{"model": "text-conditioned image diffusion model", "dataset": "small charts drawn from random numbers", "train_examples": 101725, "image_size": 48, "horizontal_flip": false, "conditioning": "text", "arch": "unet", "objective": "v", "cond_dim": 128, "tokenizer": "word", "vocab_size": 33, "text_encoder_width": 320, "text_encoder_layers": 8, "text_encoder_norm": "layernorm", "text_encoder_norm_position": "pre", "text_encoder_activation": "quick_gelu", "text_encoder_mlp_ratio": 4, "text_encoder_head_dim": 16, "text_encoder_fused_qkv": false, "text_encoder_bias": "all", "text_encoder_qk_norm": false, "text_encoder_parallel_block": false, "text_encoder_dropout": 0.05, "text_encoder_inner_norm": false, "text_encoder_positions": "rope", "cond_dropout": 0.1, "norm": "groupnorm", "hidden_act": "silu", "weight_standardization": false, "pixel_unshuffle": 2, "widths": [64, 128, 128], "blocks_per_level": 2, "scale_shift_norm": true, "dropout": 0.05, "attention": true, "upsampling": "transposed_conv", "init": "kaiming_normal", "residual_init": "none", "optimizer": "ademamix", "learning_rate": 0.0009, "beta1": 0.9, "beta2": 0.95, "eps": 1e-08, "beta3": 0.999, "alpha": 2, "max_grad_norm": 3.0, "max_steps": 18200, "batch_size": 128, "epochs": 22.9, "lr_schedule": "cosine", "final_lr_fraction": 0, "warmup_steps": 910, "weight_decay": 0.2}
Rows from block 2 of the text encoder of a small text-conditioned image diffusion model, named by matrix and row number. Rows with one number belong to one neuron. Each number is 128 + 24 x the weight over its row's rms, rounded and kept within 0 to 255. All counts start at 0. Numbers have three digits each.
After each neuron's rows are labels from the 100 texts, of 14976, where the neuron reaches its highest value: "fires on" is the input token at the peak. Only what is clearly more common there than usual is listed. The data: small charts drawn from random numbers. In brackets: how many of the 100, against the usual share in percent.
# fc1: MLP up (text_encoder.blocks.2.mlp.fc1.weight, 1280x320), inputs 0-106
# fc2: MLP down (text_encoder.blocks.2.mlp.fc2.weight, 320x1280, transposed), outputs 0-106

fc1.23:136183145127158084177121122110138167135137104132138098172139156084112117151095154127145122163131111119161150129103138141142093137176115135130111113118171104144130074150082099098125118085126125136084151094131117125081089110165130155100158128118124120134134147132113123083143172105128158122142127086131132107124150155111093
fc2.23:132100147126129141121121088135140167144160162132169137142067140150149123073142137071175145121117132079106123098134131104119134128138137126085112120120160183161178122135123137092160138133144130118106137077111109152104121080135118130146125171143146104134157123165098133088148134144143102146120130154169155112152121102137133
fires on: "stacked" (100 vs 1)

fc1.549:079145135128125101126097171142130128118123125122110119059144127112107108136148125177129102112132136128142095133158119161158123153071157146154122145122076152155105139136099101114060186121082113127143087130130124101186112115159152169132097100125122136120159134089126081129126132130102142136127172093118146132157152144168160
fc2.549:118102127107126138140135112107158149110148167112176093174122150107149139114121141040128117136128134118122122077152120102153104124136123114095099106133155127112153096163102133142125101141167134159142123069123133160102107127168095096137135163143136095155120072152127113112179109128140151133105127119136146155138108129102107
fires on: "histogram" (100 vs 1)

fc1.667:133113142122146102158190132100135158136087120085128174146125129149126102123113133104139149124157156111082153124134140137135121099162133139109115095132126146117137093123109165056115131141121128128129091099113141134149137116112095100125165139144118136161133117107115148197138120136167097135108077160168133114116158160129123
fc2.667:083118144102125122146141149120175134155125097092135128126146110111123084167113092109143133153153156142126138131144123161139133098170167129107113138145132114131137098122118133114092125165128116134121106118107144136109139127152097100150154159129117124127131130148108123153150105128102149154112108144106140132124155164142128
fires on: "falling" (60 vs 1.8); "heat" (40 vs 1)

fc1.85:101142130163128093152114187147132150122161116127120072058126137097129127127143120138120094155126098125124116143169089143151079155143136084148118130075098113144116082144097108138135173163099135140121113106133152124167122119181126119108086121086114137147154137091102070090133143120127153129120144109131132129124141140167119
fc2.85:123119106113093125161114179164116122090157118149158085126146135110190113126133092090117116161092100115120112123151122111129121137130139111166139129121131086109112089139115155169157132146175130179173102128139180138100152105125129128141057138116134136132117092160078115105143107084153152081137101168167121164112165103116091
fires on: "histogram" (100 vs 1)

fc1.438:105108135129144123137215142072133149114117127067121161111128092156117109132166137132129118130174167134114152121115123136127125081137130152107129113136141174106148135127154164105112131118088126121133101110116124126175117147139143130079167142171131134161127120124135202197125144129166097140137073159142135126121130163136133
fc2.438:073149146081130123123136146122156115112113144080130100114165128121125120158127132111115113119142138194141122070147133136173124126087138133104109111156125143101137106148105118161088101125132119130154071126139111110126122161153126087130162137153125096146118096147150128155162087121119146158110124143089126138146131150144135
fires on: "line" (100 vs 1)

fc1.581:118165133105148098171117154136125215116138081127126089129128144081127093128116149110123115142116145140180115117154160170140135130152152098133097126134122115139123102130095086136090124109103117146116113112121100120101088117168094177115126139127082125161161107114103097115118156110115134116124132087166167152133131181102113
fc2.581:118114136157160093163102142128155107132156128114148155116107122130128153096146130106184141131139095109073145109145156103170106138150094122111129098112172107183138132125128143145175125158164101146084117097137116136127142073097123142086119137103175116154137101122122127122163139113153116165128113157137127115125111128175155
fires on: "heat" (100 vs 1)

fc1.417:052122125141128107119081148161153114127145116133128117081142156101123125085168151146137110122136106121136114134173102133155117149119127138130100128082117147170122096145091115132106169133129104121145125095165103129159127106127136152171049124083122145113195139108146086103138136142114095146091158153129143134168131144146178
fc2.417:118098131104122115140159122107117118122110148113121097169132132101168107155143070077107156164091152139132108103130097101118155111149113134130157122131145109111133096154140146145153114124135135177146088149156194100115084134137120092135115128140130158143149085120103163165135126103173109084162109152155104141123147120103077
fires on: "plot" (100 vs 1)

fc1.218:197118161116127129161179093088113147118120154102143165165120149157118128132110134103140159129130136144150139106093153123076156081177123135093089126185152154086156144087119176086170099114111139121087124136119103122127096131124112104112156146174147112124108119149116205144145139140161102111170090126145140141119105128097142
fc2.218:107115126126138140108089128163186123122145129117151120107115104143125160094149107090155141128141103103084129146162131134170117139114133121091130118102147137179153134127114142135114171184142108145125122083113108158124158092123089164136121140120166109132113067152123108097152109118126151169078129159128141135161133102173132
fires on: "line" (100 vs 1)

fc1.764:148139115100217112166136128115113182147137118086126120165088171088129125116119151095114178118102137140158121132142158151117157144184099088114096111201183108120111105100113103132093131122109122142089113142153091127094070129140106148164146140164126105117140124129113100157155167128122137133125133094139152151137099154112135
fc2.764:146100107113154147108103128131172134135150143111150115141108101116145141092138140097142154125149126127117138145146142144168132121152162155103130096136146115147129149117118104135088161167144120120118148108120100177130161085115099171147143121142158128104145133132146104144180117142092146180090138125116164147118121115147154
fires on: "heat" (100 vs 1)

fc1.273:116127105131131102153137142113103166139116108145142123138121115120151098133132128118081122153110145135181093130130124155084153104149139091125121139145139135123145136095128073123132123119141156146138116131106118113119115110139100139115151150151071137161147102137122176103078149157157138122114098133184151144104099133097109
fc2.273:113076120151094157127155153123143126128117161126149114144125121164159129121116096121162131129139142108103139091132118111117098102135135185148151107128152116119133128154165223139158103123146094140138102090127181141115107130144147114121089157132128119142075099152090142148127123090163099141143108159121107116139171118142109
fires on: "lollipop" (100 vs 1)

fc1.374:128137149118106072163133160102139111121126126102122138074145180140135118101161163139139109131113097130135124123162104098149140123086120125125109178168110112129128116134089145113133153132111120132134113102125126122179071105164143130119070164125131117123109123086122120130138122116162134128153130117128151160142107176169137
fc2.374:112099130153109058173109125161113095113179150102156124142108152115131138142130125140155112130121101160090122095129111110143134171118085130086109113121151109144142087134084131168149125113156102142124099161161155144128111112111117089129071146103145152145156120130130113116168152139138130125119090176152116134101105121131115
fires on: "plot" (100 vs 1)

fc1.546:166112144120097125139162130078144119123126134139134139109150133158132150070166169120135138112135135133144125144164145101124145126098152106138074135151117139120139156140146161135152144154097130129132158091110099127151129122140134103123072139154160110100094140143129160133119131107156109115160159118126157171137098153130162
fc2.546:106165122140138093176123144139143109109142099155141096125164132078132104128146097086106127150092117170124123066137116145140086142135131133123109135131151103140104119150111087153165128114137088143115111126127125100118100154133110182125145133072121126166152124106131075142139143117091182103131125082101104150148149099139126
fires on: "plot" (100 vs 1)

fc1.369:149157145117172077168156154109124125131067109121118139133145163127102082144106126138117146129134119127143164137112132121141146124130118149158118167192135114135120102134101091117118128112085128127104123126131088135144088122149134143109130138120108127138092126049127099194131178134179124126145089106128132133098128195161112
fc2.369:117111139112111157111122110135148161114135155113161128141095122125158149063159123100137109077119133102116125112150089138139119144098146117099114114110130180125170136147100113105113135152145140131133147060099106175128123058135121107155139161142130122133160108145138127094135118173110134177098152144189165130163099117130161
fires on: "heat" (100 vs 1)

fc1.411:177125095135136102138110131127119102128118132165131123169129106160130148156067116140109119170121112126121162132056137115119138157157124144106147158154129093151150136129113071139095122103142141114136173124116098151109151087103103139140169141104122134123065124130160142136127151150119166129128057120116102149080121144132096
fc2.411:106117153106122138129128114103177130110149155121112146094114127112136147091138123122172117100102114118126140126129132140171117123095128154101100101138143155154163134141119102136153147156130098120094150086080103147161111084105138117111121141128142158112136097112127122114151141149096109219124164141128160102182093131183186
fires on: "chart" (100 vs 10.2)

fc1.316:083128094158154135100134137139121158132139119133109143117143125079148112108119135148103097101141132121132112162153102152154077174140119131144140126083127130118091089142129090156119159119152127141146120119134150133156136124162155123172109100103088142140175158094109056115131131143102116148090139111139127080143116141131072
fc2.316:106121111134113161144157142114119133151090169136139107161147148102167126134137086112100124113113114125149110085164107106106125137113139153189168141121122113077118106167143162136179089128167153157171118068140178130099106127147169109123104138131112121159116119121093110155108090081160113109129111101168128116138131115106087
fires on: "theme" (100 vs 4.3)

fc1.145:045127117118123154136120163171127126119128126169125107127150159092132111123146110108122147121073140133171085107179115140131162148155144144167113125122116113125102111145152132148130103107157119132151069137166140097116105131128127125156051145109092157166185094125081082159086103082130100103105136175132152151141162096102069
fc2.145:143127101141134131124136125123094135132136105116108127167112131147157104135117129092119192156106138096157091161111141106085164134168118114135099134163164109134113120092174150124140150138121131162128129185154141093117131160124106144151104134158119109139118077157116157125119142124159120077131093137133098147089145123072101
fires on: "falling" (100 vs 1.8)

fc1.323:062134125180154109118109131125124137140143122112129122137146095116111151147124158163125116107155134104110073163131124160126079138093132094136133113082097100107092134121159117112097163129125129138149110113113175117140166160155133141140131105107128111125121154133147129103124117131116146125130164130132097078117171126109093
fc2.323:075136120170177100136121166110145126156126149099167127136129121132111179110137122121119133124155131120086087116161130109133108152105120086181158116090095086118105153140124128120178115174163130140157124086159135091112150138144114133105107118114130095161083141113120098158094100104154133110130145123132117080123178111138097
fires on: "," (100 vs 13.6)

fc1.507:075116084140140126098088127161144098136123120137117131104133126087159148079159142133125138118119090139128108163164107126142104165125103131119128111085160098159110112143122091130104141169153126139111182128150138140134157111102132135206098121073138145105181145115144126085125132131109138141089132150157122147131122125126161
fc2.507:116123131167129131135147122100123110153097150144115133110153144124134121144143079138107121136121137123137130095136124109103130098123110181180166141122123109106106139146137144127165084096115113127131074119136183106117092146129155099104123124129117174142125112090090119177119106088136101128170140118125134095125146130138096
fires on: "chart" (100 vs 10.2)

fc1.392:149168094134109154115114119153145113112153122191136152129115170143149156092108130139140102125123089119166125120140145121132126143135084128123106173129130118109142126124135138151140127134148132106161150122128148171105152130133122126156073150089147131080131129157134100062134101107112148126097146148128147143141093138102128
fc2.392:105096123147110144136144149126157106115133150146136099127132130130144126123135073107136124136133130115083142084139131097127091108131136182149167108114142112125132115168154188157181099127147096130146079093126185118103115142145136134110092154126132133153106092148089115155131082062151113130153125160135117098151182099151090
fires on: "peak" (100 vs 1.9)

fc1.613:118148139093137136145145151126130158113092120107110109109138188111101083171118144130138127124130151128206103119112136157141184146096153152145103166155119147131107132126121140099065146078038123131147092129136119108147078120154121137121122109161129131111154113111140134160124144130119134118140145063134144161137131175118142
fc2.613:110100126148152122130093130121143149136148133099147121153111120130150147088134136051144157146119107096093112095149122094132108127134104107084112103133176129155148114119147136138171129172186114170125139098139111123113115092147108144122147174141138094156131058153115119109160122115149126136110102159155114124124120092129117
fires on: "heat" (100 vs 1)

fc1.686:176130113143077119120130118138139102115125143188143145123146117196105152107114125136142095135146146119116134155098139100131148159144142135132106112129055172140137191116127154139145135155127118116142141162107109167154202097091120137138089157126144129098105110134161137141085085133135126134096153151107130129118121129148128
fc2.686:120097132123112175136161131097155145134134179144155101140110137112148127124144085081140123103105142110091123080146115115126096106127165162141162110115136133102141112182117178125151118135159116136139113033102173155091109098139126088124125145130133146156136143136084110112135076097151126156137156122143143091142142101150140
fires on: "peak" (78 vs 1.9); "theme" (22 vs 4.3)

fc1.376:103122147112094101154148140122152151124096111102131188100183119159118111123168125134144098099159149116105126116172136137144126092112142147127130107129099169141133141127114157057113129158138100113122115087105133139182132081111132143119141159151123127121149114101114152149134088140155108152117130142186153126147133132161145
fc2.376:118158156099117126159123122126152121167091100111130140130146119105157087156118132149147117134164141150145143120119134162165126135173129121122081114130114137139141083126088079102087112116116130146085126110093080160135154086135132099131159138111101129158149120138127110139169122144089142165121120113100129148098129161159121
fires on: "heat" (100 vs 1)

fc1.60:143146123121140157123110116172112163130112122137120102111092098150138129143099153109113102102097136105121099147121160147127074114135145110136128097094111167149104119117101090137101146168120129150146121103101129133125176108110129135071160124110132117141164136139148086076112118144129158143096142082219144120083138114139130
fc2.60:135125116110133141113109091157151131113171157128105081096105107142106146119124120079116109137103113110109150145128125118130089116133166124119149109108127136143157131149096103152136170158141129137156152117088124197127143121105111120126143143094150132117133135124144105087123105124086161190080134094126161140123128134158139
fires on: "lollipop" (100 vs 1)

fc1.283:145181170121114091175144125087133152135131127124137156120133151123115108107140152178144101135156147102137152120132125115141118103140130144116111132155108142134136102136093131062143097092138122122092124089103105139138085117160190156090160172111112117131102120118118108134154098136154101134150144102138159116131123155146135
fc2.283:139124153107137118146123090137164151133160135143165104153098130134159124082118157096185124110159139100139146128118152123159123124152131141077085107118164173158180098159109128098128135117111123120103132061104106166102123102154108131155116142113130113143146135186131144081165147142110110142118128137169168121157134138134160
fires on: "stacked" (100 vs 1)

fc1.621:128157155104154146143136130118122159131173144140135108130091129118158127096133158158136122090138157101158129129088112105145085119156135137117117122141127102138116119131123142116116143141139125122118134094088177129116111160174146146113129118126091114141098140127108072078155100150123131110098183123146135110132142111106109
fc2.621:141129131093154123151123108150137147108173114144137128119119133143147149069076141127162109112191154098143135184100139123161121096165137154079086121128149130164133127122122148098111164125116100103122150116086138139132129146139078170157109142084120133129125149186139111109164136172094124133100143132149145138134152132134143
fires on: "stacked" (100 vs 1)

fc1.534:122167130118115119146092122159122141119149102142127114118114162084112121167112133124125123168104112133178082127178122156143145161127139129150104148132118135172104134115112078147109142104097114118108117155170114091110104115135133171146091135119134114114199130134104083093120141107097143109107174093128124140172162112092166
fc2.534:128075101103088155131139142165161120105127131127144098133131097133153117112134085081147132141117145114094128116129124117117127097130169149150161102117130114120136124168140201158148153159151107154161094108099153148105139137128108147140093150139130129152095082164101125141117100114132139120131107166144107148142176106129089
fires on: "falling" (100 vs 1.8)

fc1.45:063111139152117105119126135121135099125146133106107158099143072114142135094172103146141134104131142101097093146143136099126068094131131141132141093089110139134114127121147143120130143166140114127140107121125163102157157154123138155122111139093134188143172135103126113166135125133134115137118161172152103097149151091158142
fc2.45:141068109111096158135121139129147128086131124136165108140141089141140121109118107110153124143158139145081114143122134130132108096141195146126121104106093150106150138152123193139105151169157115124154095097098123164121177109104092155141118159120131121155109079190143155144130103150146134140096130162136132145135141124136133
fires on: "," (100 vs 13.6)

fc1.421:106129070176135129110096150151148090138136115141125129069106152150104128099115151156098120167182103128112158128135124140124148125146110126121120182099129148157142126095155073151140164108158146116166154172166099133106128142129111177166108145084127175125136116137134107100098153123111142147107080139123112147133117163124110
fc2.421:150112082099120167119115134135156124117148116147135084141125143116162125110113123120122120148132133118145145130144145134127133140145128115113107141111138127119158102125148103161125177159160142133171164126114127158099144143130077166179087108096153163105145114170124109107114141117096146154103125122153146161157139149104130
fires on: "chart" (100 vs 10.2)

fc1.722:085121134190143103121124132116117112131135135081139109141107074126096158148135157159116130104151139125097085156115135122117094140121140079135136101097096088104104149118158107119117173139127136126141119134123168103155175176151118132119141095124132115137109135132161135127118134142135143119147147116128102089102163116111103
fc2.722:080138119139172088143088154133153117156152143089153126128107106132084183115136136138151135139155144116071111134135152124160100139101135078128131118102121103155132154122128104131167143171130091131115145116146111081111154146136087148111110130113148092144079152136149110143091140142137142135117136137096116094129175121155146
fires on: "," (100 vs 13.6)

fc1.574:125155096111151152139137127161112162125076124112127121095099110128139122084139150117106093116087142099171126130127155142121061132133143107160130117100113168135123088127111102147138158144135133154177121097113129135147170124116118126139132105119110138146130126127147117122094115147137116142112116097209164125073114155137122
fc2.574:117132135145148116131110132123128128135144121172108061085133139143093154142112144131095093178138094137156188106107139154150096107136125121148130136087120134143153131135120084150148123116112136122145161123100068142119123122137106167088146119097118136149096120104137118086109136104088127169124135077086163113139134169157104
fires on: "lollipop" (100 vs 1)

fc1.74:055145137103122139132130144165099127135123151155129087147122135054143122132141076111131157127080143129134101113132144135129144161152132155196142095108113108166106083160127147113121130160107118123135076124145162087116112129139138099147078101130124130168174108119067080133123093061120117085128158151145119133158188093124096
fc2.74:143134098140141132152131123132105169151137094107119138168101127149144091126106147091122183142098136092139109135124146105094150111160114110122110131182171108147112117095154143127158121138145117160118126172133128078106110162116102137135116131159100094140124081157101145130128142126163116096135094142148110124104127106081106
fires on: "falling" (69 vs 1.8); "step" (31 vs 1.1)

fc1.535:149147115111154142139122113171091161134115119114122094134088103144136127151092141113109118113096146107156086133112164149102108128173143111144119107089131156151116096109113089132118139134094132158134102121103146117102148128110121128118172126132109127151147131153147115109094145155126137142100142080225153130083148136112115
fc2.535:117106104115120125111107136155158140086156123134141077103126100138127138116144123072125105158115111124115141139135126135130105100127150105108152111093119123132154128138094120134121181182151126142146137093082110185122158096108076167143129133093151129131142125122129122080125099123102167163093120116156135140128129134153118
fires on: "lollipop" (100 vs 1)

fc1.317:135111100177114157112129139124133130134160138160123122118133135160125121114096099123129111182146139117108154127141115134107114118157109133120121093100125175118148129094175142142195135134147142122125148142132125125098120138116104106119080166125137142134161109150073146083088127090119120142128116149118136106136152121140105
fc2.317:152126107103121162125123130111155110085110111121123111126141146103151126162133088094132108148114114122120149135105136141177114122119139138134132147100130074116115109124136112171123179160144122134136155124127177155131124109114094156168108113082183179081133118128150090134155112118091186146098143132136126174152173130117140
fires on: "chart" (100 vs 10.2)

fc1.610:141121128197139095096099129121119105136115124088134102151109081155102156139126163173122135113164146136085112151097146124140108162108133107129132104103098108116114149109151114140135170132137147124141142139124144119135197156141125131102162090125123105154080123101183131128111129161118130119125118137113088093068142140114089
fc2.610:106126135103168096140114151120154134142140126104162131134108096102106171126134138141145130124145138138105110167134140133159118122102181078107112118086103125150132136138099099111094158181122136138117155076120086107119140111152082146118114108121132107148114162143155153113116156186142171126126135132122140130132161148136171
fires on: "theme" (100 vs 4.3)

fc1.213:168121139142080136118164136104130118124138138153134151111132151178131136118147134161140105132129140111106154131159129097130126116120136131151141118143065138093122163128145168118164098118129117117136089134125152138147135142133175120120087151148134119111084112112091110165115063104157105108146171160111148103136138132150101
fc2.213:127112122161155110110127120152120142171134137123163090165103108112124132141099136110110147151119113104094093160149126092102125137140151106137187097116115118133135149130102110109137129157151166171150133108117131116068136080139129169098115134114091069152146146142132127115101108148172139076143120152175125115113157137113103
fires on: "," (100 vs 13.6)

fc1.658:093159108167124090130084183155141116132149092148116090083149145115129125134137142192112088149137105125115140150150092131161098153104131118140128152090104104178105102143111049150107158131130122135133147105133139135143148114159137149128101110056087158121129148080144064105120125125101143138116145117123117116121132151164114
fc2.658:112116107102095145147134154154154123090145120145163096131139119122166105112144080058142136150102125116095102122150132108138116124135160136154129133111124111130139107153124170136147159162158123158167091106126189129094163112140111138145062116130148119140119079160073126110135062093141138106157121156158127142139192100134121
fires on: "histogram" (100 vs 1)

fc1.474:153133105118145124161107129153112154135072110125126122114089084151109117127080144130108097132122148109134143146084166138123111133133140112136115140114105139148117125120093071149100151147130129136141156119093090159118167125110111148087177146109115128145086126109171095141084120159119159143101088094166146129058129162143101
fc2.474:106124136138133128107125123135162144103170166144112101091123149105108166131141123118109092110113103134141142132147102127167097118097137145099131133087114144139151139136091084139122142146109138112144160092098132175147125086122116110118142141095122155111175170087144107094111120133082150191110187080133168101160110123163157
fires on: "lollipop" (100 vs 1)

fc1.271:142095134148137075125145157101136098130135106073117163107150109138120100121150128196123107121164144134105182137112108140147131111112122134115142141159138127131123135132117102137143142109128118117105131144094122133162105143128144135119163131123087150147091122065127107203134154157121100144155090124126135102118123181179112
fc2.271:122131109082131155124130129151155150125126098117150145141116098119152137083136146100154121114146133119128127144136131154162128113119144107079087125123141147157154125124115106118081181173131120141117151090084080161133154091130081138147121125117131113115144146163139133101134140178103145163106132135145140143140107136138171
fires on: "stacked" (100 vs 1)

fc1.31:118147119141148137141085125127131180145146127146141129141099154170161145090122170149119097115142148098153107137104136123119093123161109078109105141156141124099131140082129105129124114120174142129124185135100117152109147146163139144137163141148088107065089162146146119080139108150111115140108150101125148095131087130090116
fc2.31:112155127076137132146109152188153136098163096129102120122138128065137111102102120116147118116153139147150119128140140148197099133158129164097112143143164111175130115118106087119102150110102076083102167114105110134105125150131102165155128151087132111127142163156124081140171139136042162146094151082135147129141177120157153
fires on: "theme" (100 vs 4.3)

fc1.385:160104155117168097170154103103138161127122135076137120175080117103111120132070150119146139095147164143098151114082149155139091128172129137106101091132168129123149101143090143120121127108100119123103107095117137147116108157148093078133153093146101110170117148092126110183146162144126112142137125111125150106123116148115125
fc2.385:124098096080098151136137139147168128098141121113147094143124101128158107118125095071133129147120137121113127141131131132123128110142176123132130114133131115123137103156130169153121167168160123164160103107093141157105145133126085145166103138128132125132112108173105134117129106130128157117110108164146124166139160123125109
fires on: "stacked" (100 vs 1)

fc1.89:106155103110155132133098103167144129130114125109105098139121179097129132166113159098134132137105064134183147125142125168140151168128081142112109162129176099152148066131116101133080127099109123121118153127155100134099113126111113117196124107131145123083131138150130136084147152109079134146153089113132112149137125149097117
fc2.89:113079111129098142131137147141176112109134153135146092137120114141152120111135071099145141147128135101080128111149129096118112107137149164152163107115139115133141124167157212152164132141151106147172085091124180139103135130135115146129093145137138132148101095156091131147127087078152125124140113162141120116148183106148083
fires on: "plot" (100 vs 1)

fc1.361:160121125165100120099149124100107065137153144213140121169126151141145130123124122157131136154105115114106165151120081023118107146137117136145134140160123096111117113131122155134158126111115130127152133143162147144114148130132174111121046144085126149110088136095137100150136096091146122079144131159104108113122153142111123
fc2.361:158104156172138109127121111104122119138179147141177132169096134138127131121137174119149135140108119123083134104161091116123082117156101116097120100162149138111132126128107110151127121146177108108120120128149110153111122121141087124141120140133123087133151150093144098127186111143159152114076163131098121110128122096126132
fires on: "," (100 vs 13.6)

fc1.694:153119124168118115125126118094111097138140142171144077172088131110151130139114145148121131173081117116103149131151062075110101129172104115139136121152140089112111112135131141153143124105132127135137119145168160125067113147159131155092063124099123118140126142093143112108153133079137165066137151130101131127122137137084127
fc2.694:159107152155104102131127108117109104114159132126157128159100132137114116132128161115162114165114131137095153125116112123114091126160087139097090088189148152129132118115116131151134124142148095119101092156143138143118108124130071095156110152148135096127152131108134131124169116114171156122087140161105115135133138102114128
fires on: "," (100 vs 13.6)

fc1.171:076116124149139090111097142165119085132132129117112084121131059109133144130158100148132155123133130123118111154097127117139087166139137145140133109074127088164116109142136104122101195161132122139137120139157137114149176121107130149146125091061133176157136134098160115135128152143113135128098117141121082127109179109127134
fc2.171:128087105136104148145139150136154110115133124142151093124138102135152125121135070115142128147123145129087131113134138095110105097141181167146155109117120122113134130159136205154161117134156101139151064100115175128101139143133116147111086170131132133167091101170092134146114089096149123124141124163142132117143171119144086
fires on: "chart" (100 vs 10.2)

fc1.73:176130147084154146167180092077122182124122128089140146158122150114158105118092186114132119097152155150180152113087142141126115101148123134128106139139173126095135084133118156090143099127115158124117140096094159146130101161176145092104166117150114119154102121150103176126141138150126128108150118086178161124119095165086109
fc2.73:105087138153160126145131118124171130119147143114128155104120119169139155075128113123157150113173129091085137147130144097136119099155104171092124095102162130171140125122164202129187148148139106128129099091112162118147117129120118159118110150117133137156133118156093113144142126104145094140113104181144121100140135114149114
fires on: "stacked" (100 vs 1)

fc1.285:183097093163131145112160099088116125116134144106153112228130120140132146135101147098097118133152155159132125129079100110097148119164114134110130104130104111086159158137163141142115125120142158121144188109105152155091150121091078071147154134141136141127113112158158179140126142138118123117118088144131101146088104103066102
fc2.285:089161121167159132115143137086129128143083128115126148124160140100133143146147143109110106092144091148165109127133115142124131111112076166174171120099124118094081128127113094123106112116149134140120112068131165126156110091121161095098163116101097154123155166061126125149159113103130110130154152087131109106141118124117131
fires on: "theme" (100 vs 4.3)

fc1.233:119122141132101096144139163097137105126124123101118154047163153165149129079173124156139103116128093130122124135168106091144118106072121127126124160141115150115131133124106164118146147154123123134139117107115138132205100115153167123124074159112136134123128128104126143117134117112175120132144125148136145140143098154175146
fc2.233:094110126145114068182101149159130118106162147113132105122122159109165126132153123142134126125097085170124092099147117101162129178119118117132111126096139093135121092133084120155159123108149127170142122127174164149127135104132137116121076153102136152132168124120134111107157141112117133111139104160161145167114109137116120
fires on: "plot" (100 vs 1)

fc1.272:128113157091123108173126153115132149114094122083119136099166109115103110140114130120156161100122143150122095104147155150140156097089167138155115121150127132135117145113088142118098130141120120111116117123118092104166106114126120162085127119142165121161134096124126104170131135120130111132136109067137146166135140123176174
fc2.272:143111124153097149126118081104117164125150150123172124170110150158137130115110148088127155135133122122127106096139123097104120143149125122098062120139154151132161118122147143122155106135154140136120145133133107136098124124148116115141125173159139081146126013180114149101134110129163142130106107133133125128111098135090121
fires on: "falling" (58 vs 1.8); "heat" (42 vs 1)

fc1.396:171113151105120144141204111061120141118120150095131178138105143161126141136143125137140160131136156138130127115098130125111178102131135135129121128167112122082146155122145194072117108110092130113128108139110146126158093154125127100088161145182152144117092117113108169202140111121153103116194129121134148137107124123123135
fc2.396:105089114142110131126107139133180128129142171126171097161118122138148133110126083081135135156124124101064118090147126108114100129124131128117132110102142141134164123151129157133157124171178126152157126055120114141079137093143090156135107151128134098161105097163114123106129093101149142148122115154144122111145169112162115
fires on: "line" (100 vs 1)

fc1.368:109110148118108121130141156097149116118133131098135133066164114143113155051179156127144105097154130147129130135152160112145128118079145119121092106126088167133143168146118160151147143152123109121118135100112105120180104152150133156121090144112157104132111123135151164132114111121133119137128168128125155155164112156168172
fc2.368:086147127113138103110138145109093108107140115134084095123155125105135139110165159110104120110111111176189102138140119125114162163094093107118109106144137138104091134154111106164117123087106142149125124148171112087134055176153144140144125108122121126158125129116164155133102166158118147100143149101122107170160104140101127
fires on: "plot" (57 vs 1); "histogram" (43 vs 1)

fc1.578:116169144097165117177116141142122173133156122139123106140085168117157132105120172113126114124127132097183118129106130131133107123169125128101111124159176131142110088122086128096094119100118120129111130092117132130082097122180130163110124150134101115136133150145118105079151144144122153121108165092155160133131126118090135
fc2.578:117100163123157099139122113150124117107172124132129145109108132158136149070112135138173143115165144083103150154116145081148127102169112160083105095129154115185145116118138168096159160127127099101112122116108136111139127150115105141144103170105137144133137117172103126134159126150126108138107116178156126111130145119155128
fires on: "plot" (100 vs 1)